config.toml
image_size = 32
crop_scale_min = 1
activation = "relu"
orthogonalizer = "polar_express"
adamw_lr_other_params = 0.0015
lr_schedule = "linear"
warmup_steps = 2880
weight_decay = 0.02
Rows from block 2 of a small image classifier, named by matrix and row number. Rows with one number belong to one channel. Each number is 128 + 24 x the weight over its row's rms, rounded and kept within 0 to 255. All counts start at 0. Numbers have three digits each.
After each channel's rows are labels from the 100 images, of 14976, where the channel reaches its highest value: "lies over" is the class under the peak. Only what is clearly more common there than usual is listed. The data: single toy objects rendered from many sides on busy backdrops.
# convs0: first 3x3 conv, stride 2 (model.blocks.2.convs.0.weight, 160x80x3x3, each kernel summed), inputs 0-79
# convs1: second 3x3 conv (model.blocks.2.convs.1.weight, 160x160x3x3, transposed, each kernel summed), outputs 0-79

convs0.89:119117120121098121140140137157168149093114161115108162138138118114145117117151170111151124094099148108118175142092168137148122181124137129113119135114158120115153126084173166144083104075132116151089103148124106139095152125117143091114120102
convs1.89:148147147136113167128147109125134153183113147117133134148133156096119110112126134103120112180119141125142127138152155128178119106132104062105101108154130137102131137112113116126136097122112094150103107126158125110081080131153153133143111129
lies over: part in the main colour; part in the second colour

convs0.40:109134188137126139152123140141139113116114101163053164118099137171104125139138141130138115108185140130152154124132116120118141111127110096138117117126095119136133134093170122103139093130104072138125119106149105118104152122158133171149068136
convs1.40:134100160163162154111114137131118124140152120140137134153186115132160100096134168102112147090107141145142126110102133148088124083158121131150118159144108118113119124146135063134118107089107138133135136133140132126109126115114127136127110135
lies over: brown part

convs0.83:113106130153132077129109148131145172128162109130120145127127106118147122101160102169127109081160117101115148118133107151150114101151103135154102105134155057099154129130135113141118110158117099120147099160158079170146153143148164125156113152
convs1.83:143128094141162087150179103125096095156105170109153124116123136147110131193171148137098163127153124150123150127140142120124113128113158122167129160135153162102122160097148092123106113144169178128157144118155092125136119110105139143117136114
lies over: part in the main colour; part in the second colour

convs0.158:087112135129146099081096135157122118129112178140113120139147149105126136118160110056127124094134122132106123182152118100162117106127102121154134160109127107103131168114190151111140112163162118121109142132136107105157115130102114124127130178
convs1.158:122109149118141133162132061135146157141081146113113129188174137149142155119098158138119121133158125128124103118086149144162098109153163141130116110127114142140083158095114135126092143114155107151142130133115117137183118137126090140176103116
lies over: part in the main colour

convs0.136:137123099085128110069133111118149161154099172128150142152092101104120109119129121146121144106114106114122151151152119090106146128116106122132086186098125147133094134118068113137133159159164115142148109133111155147127131176174136124109128152
convs1.136:114110132121157153173129100122126138094084139114121088112074135127190087157103144117136123134095118139107101104150142135150124151140121116106124131170145112134107099140174120105137116124125138128096116097133151136133101168115138137145184167
lies over: part in the main colour

convs0.63:154149121122124122177120149099149118127118137101152112090124108143113168146125146116150055148112147140123132123142129140144145130130105087146100087117135165141156116138099125150113115119093138077110112115100154145114171121115121179134065089
convs1.63:115150150103125137133142159087145077152160101117126129118161154145104129146142114172045174126161129140125163085134112127149139120113138122099144135125127124129208117139118125117114123131114111129140113118126133104114122149106148147103100142
lies over: brown part

convs0.88:172138160089161119142109167115155092148128086088170141128113160118164132121060144115095111126139121149151129113134178133139127130103134101084123157106156159114154132101141150093102155138140145141114154134124083159136127129157124113137132124
convs1.88:142177121101128105161091123076133146145143129159164138095142133122169111111137138098124088129101125126111090120134172092148122123149129151090099120115138092092125157106129095127092064125113141131126103086105110117134182133145116184143151142
lies over: part in the main colour

convs0.42:089101095121125102091163108141137154150131139140153114120175133122185117090150119116140139136120098105140097159109143117189123137124129150130138141140119145126111106106125117091078153128178103148162139130161142129101105084106162149125169131
convs1.42:081112127152172125140124106140085122106095120110126109143143110109140118145139143141153112144127125103126117121106084113074113119100153117103140148123107145100118093123116131151157117110124111180146144124167148140173140137107151092125118106
lies over: brown part

convs0.19:131152156108125122056100103100135108133109144146090084180102167133103141103140147156127106123135114155120123104144179158103103153137146130139142151149152128120123128141167137126140086092092091104158104154109151117131133145127143093131108154
convs1.19:129079172157121176139108134116129090087139147131113132160122146133134091095097134134136123129115135145117149121115113107091091112151141137114112093117106149124089163101084090128137074110132134153114158127142126134135114076136130117173135119
lies over: brown part

convs0.3:113152125099145113131136099118139174116123165060117161128113141126160113118177130143123096147155107118114124137151149117135095090137142110141103123134153076136124167135043154124120147144094106129180119112148128116134108119130107149122108114
convs1.3:138116125094100117156138126161142152119172111075105123133113107144147100119156135127117089130123123134108103149145152129136096120151118183151126119187154147103126106129114110150135141126116129109127156109126172158129016108143123121139131156
lies over: part in the main colour

convs0.73:119127147125138098114112103071138119204163141145144122140096134092104153123136110153082111122126092137132156141165111152118138092144131118118044162096142120148156132133106130138134115124096151129165176134150145114124128105142115135126130140
convs1.73:133089124130115160126117114144142095126122126139148127140078084117072117149054128090140118104112106108116155148085090128126136162146151136154132098131182089136151138106109133120148160117120145195105154100190166089123171166149100136099161123
lies over: brown part

convs0.115:095161157103112130103090093113112104109132174127086153106114149106135136110109130113153113134174141158101134203144123153161083131138119120131105132147124124133135148122178125139143112122118124139128127114103110160125158126094201107119112108
convs1.115:173126142122104151122136139114138141142101124158136136174114138106188131102118115149121156138128128135143116150145183160159138150140147132156143173145090143112113187099137145129123170174145121154158166133129141140136142097134116134139144103
lies over: part in the main colour

convs0.81:128098127148123120162149123123129121124151075146134126111109138116152123128183157116107142123180160124107156148124098120125159122116124123181119132147181121110130114109169111125083171128123094143120109154107077084155103123123144150091141166
convs1.81:127155117167166025136160100145156142173160192140121112074163111167109112135102123124121099122118146081109140116133153165151180137124107140141149131133142127098118153129111143131135130153131129135125097130133145161136131139092121170113149108
lies over: orange part; part in the second colour

convs0.152:112093149166167109130167134137155083140134104155114117094129168157093128144138133147128146139135144111144105087144115163127134099139157118145086116122161122133105131177135130116088103117112119066133091145171130128135152121133145126072094125
convs1.152:158177121153168175142123152076102107116138138172167087141156142118119070096135140141125169104136100206126139138107157160131131112157150120117138118095093153140158147176130143144128116123130155147138140135115114120131126145105154130141113146
lies over: brown part

convs0.87:106130162135152132133109148119145163145132110083147119107094149147113132149114103151114131109164151103125118132141065164092111154137116152129081098096125120137113147110128140147149110139135113136125141151140159160116134147165110147115221096
convs1.87:181131129135132131097116136093133109085140119134151117094111124100178094104113143088115151120125097114138116198110140132124130140147114167139143176110136098137163090149115125109148112156134171115124134111109089085119138123123125123187146145
lies over: part in the main colour

convs0.147:126118113130120133167136136134149095113107098122137125137137172127118128080138150111169167110153131121103119108153099088080126140127115121125174156171128142147146144110120146095112174121117149138169109154076105111173131104122137106146150187
convs1.147:161136104128145140126127116104133138176156178154115114099174137143123165144078095135118081133097150095127136108150132135134117111127099116102150160127111112106120136140136117111169122171115125096143124127115124143157164152129103163126140111
lies over: part in the main colour

convs0.58:130099158109100084137143162114136135090146116136110148151147115099139111129144140143119120085134168130132109117141161139112095130138154117129115117130117126086140150145100141157083097135137090151145143175138122129097092146100211102119151087
convs1.58:149170120144155114141129109168105192132102183145127125124119117134134100128163060137092193141121169123133086136127177147168131167126135122133096159149115131095106139107122153141153132114145118112163122131116126111107119145157145097137166162
lies over: part in the main colour

convs0.72:162167143117160133110080145104118111124097112142141152119148166121133115140153135086139127113136130184124139160136109096148147081145092116127105180171130163127121141096130125110132145151112151104078095101133078086150131141124120107143145121
convs1.72:140112135138148135146071113152118127159115161136140149116149151126126141128064116136127082132165153131144122096140115121145115139113079087136087083128100117108112121082159123113111111128133103121139125131120092092135122113136155159117160092
lies over: part in the main colour

convs0.31:110120094143112161144138079199118114106147115126111150152142119145118167129154149172128125108091142105099158125130175128126121123135200098141116107126112112128103146126127106126119122128134148143196093123127112092092117109096147116143129139
convs1.31:091179131092099106094187114130121121143111136113162144160113141103133141116121112092163127179130160137136144106131146156153134100138147112135141138143151128117138174094085115161153124126135103154160131098142150118110039151101112146148129112
lies over: part in the second colour; brown part

convs0.30:125149151139119095178082166168129147109133147141125100101143143080090129152137140122125093114144115120136091119139119108137122130128144142144158133161093154128136149140151152163117144152164087125143133089171097149088165126130127068136150104
convs1.30:143132138131137181104151130110129147104128129146120137100079096124165157134167100067169160106094133100101097136105130093121123124149131141128152134118117113124127131100175137129141110135114123089103135106126124111166116165100116133161081139
lies over: part in the main colour

convs0.102:119128124123062125090123087106152119111149136117148105170141116083209114142115121127101129122091136151119167138129132106118133099108130126122091137073115106123136138131130131157116117146165146111159107168095121153149123139152153154105159147
convs1.102:126095121135118127159137140131112129096139162150146167103132159107118163109070107134140151144142088144154113128125157157145117140119127107146108127153156116081124163102142152141197117119163141165111141129133123135161162111150099122109112109
lies over: orange part

convs0.114:150081122125124103102138121123162134152167154116089141089102105135179137134096104126123158147104116135154104096086125093147131159110144142104101140141138132097144110162120128129145202122153113125125148116091172161137127142084098133116130139
convs1.114:145091172133164153141122140146118148148153111131118091150108119119156174116144156150129107126135134104130124128146136105081122101120106153128121092153165144079104134166105131163124185160109111100135153108163174151158158120109140131118152121
lies over: part in the main colour

convs0.149:136125073159152110155121137116132118144126080140121119128175139112121119118114109136132155156101089105137110114106121133105171130129126099144099162178090140162158158145134129090085173093173118138133096098146106116117121159136163106148105127
convs1.149:168111163117128122122151122146133167146142113178124107140105115135190121147156131109173113161104137089103131071121109133143084095129100116123100116092091127123042155079125137132158126121124152133170152134141137159166136105130132128120135120
lies over: part in the main colour; part in the second colour

convs0.39:158158123122091129166135146106116157154168126158132134156044118115149099154163116111125114111114133106149119180138129153102163111141127112138118137116135149121158111167104107151128141183163109139159142118130166139138106120120089162117115139
convs1.39:117134099105131119147147110136099077111125154109160150111112120119135151160127093107171118110137159148126128086114117128126134076146135162139142162128150108134163141138130118126164107086158161114132151110155131134157078153103108147108080096
lies over: part in the main colour

convs0.11:112115084145126083090108131066118141130148141153133114125142149129123186143145122125142129145126128114162113147104152107140156138135107150150061144086125092141155126171128135104162093148163106111143143117146184117116125127138141111143106094
convs1.11:117073143151151152081139094145097129110118122127114061166094098115105170128099132108144147100124119136142172138127095142105109132104161161099143122156169121119130133118105184146129113165087139151167162176160135167110111149155123105078134092
lies over: part in the main colour

convs0.117:071124090118131125109104152127123136191146136051146150165134124111176170140133112156093124106132080108124130161114144122145108103126124120117128144108153115167147122096116136116102107159158155119138158117085144126121134133087123134111134122
convs1.117:105091138171131126145116124120123158155107126138158114130127095110122110108104138099151113157135109081102140186168104120130096166108137143150117140121150138092088157113116128166147130175082121188133148127132139107132155126158091116111141123
lies over: orange part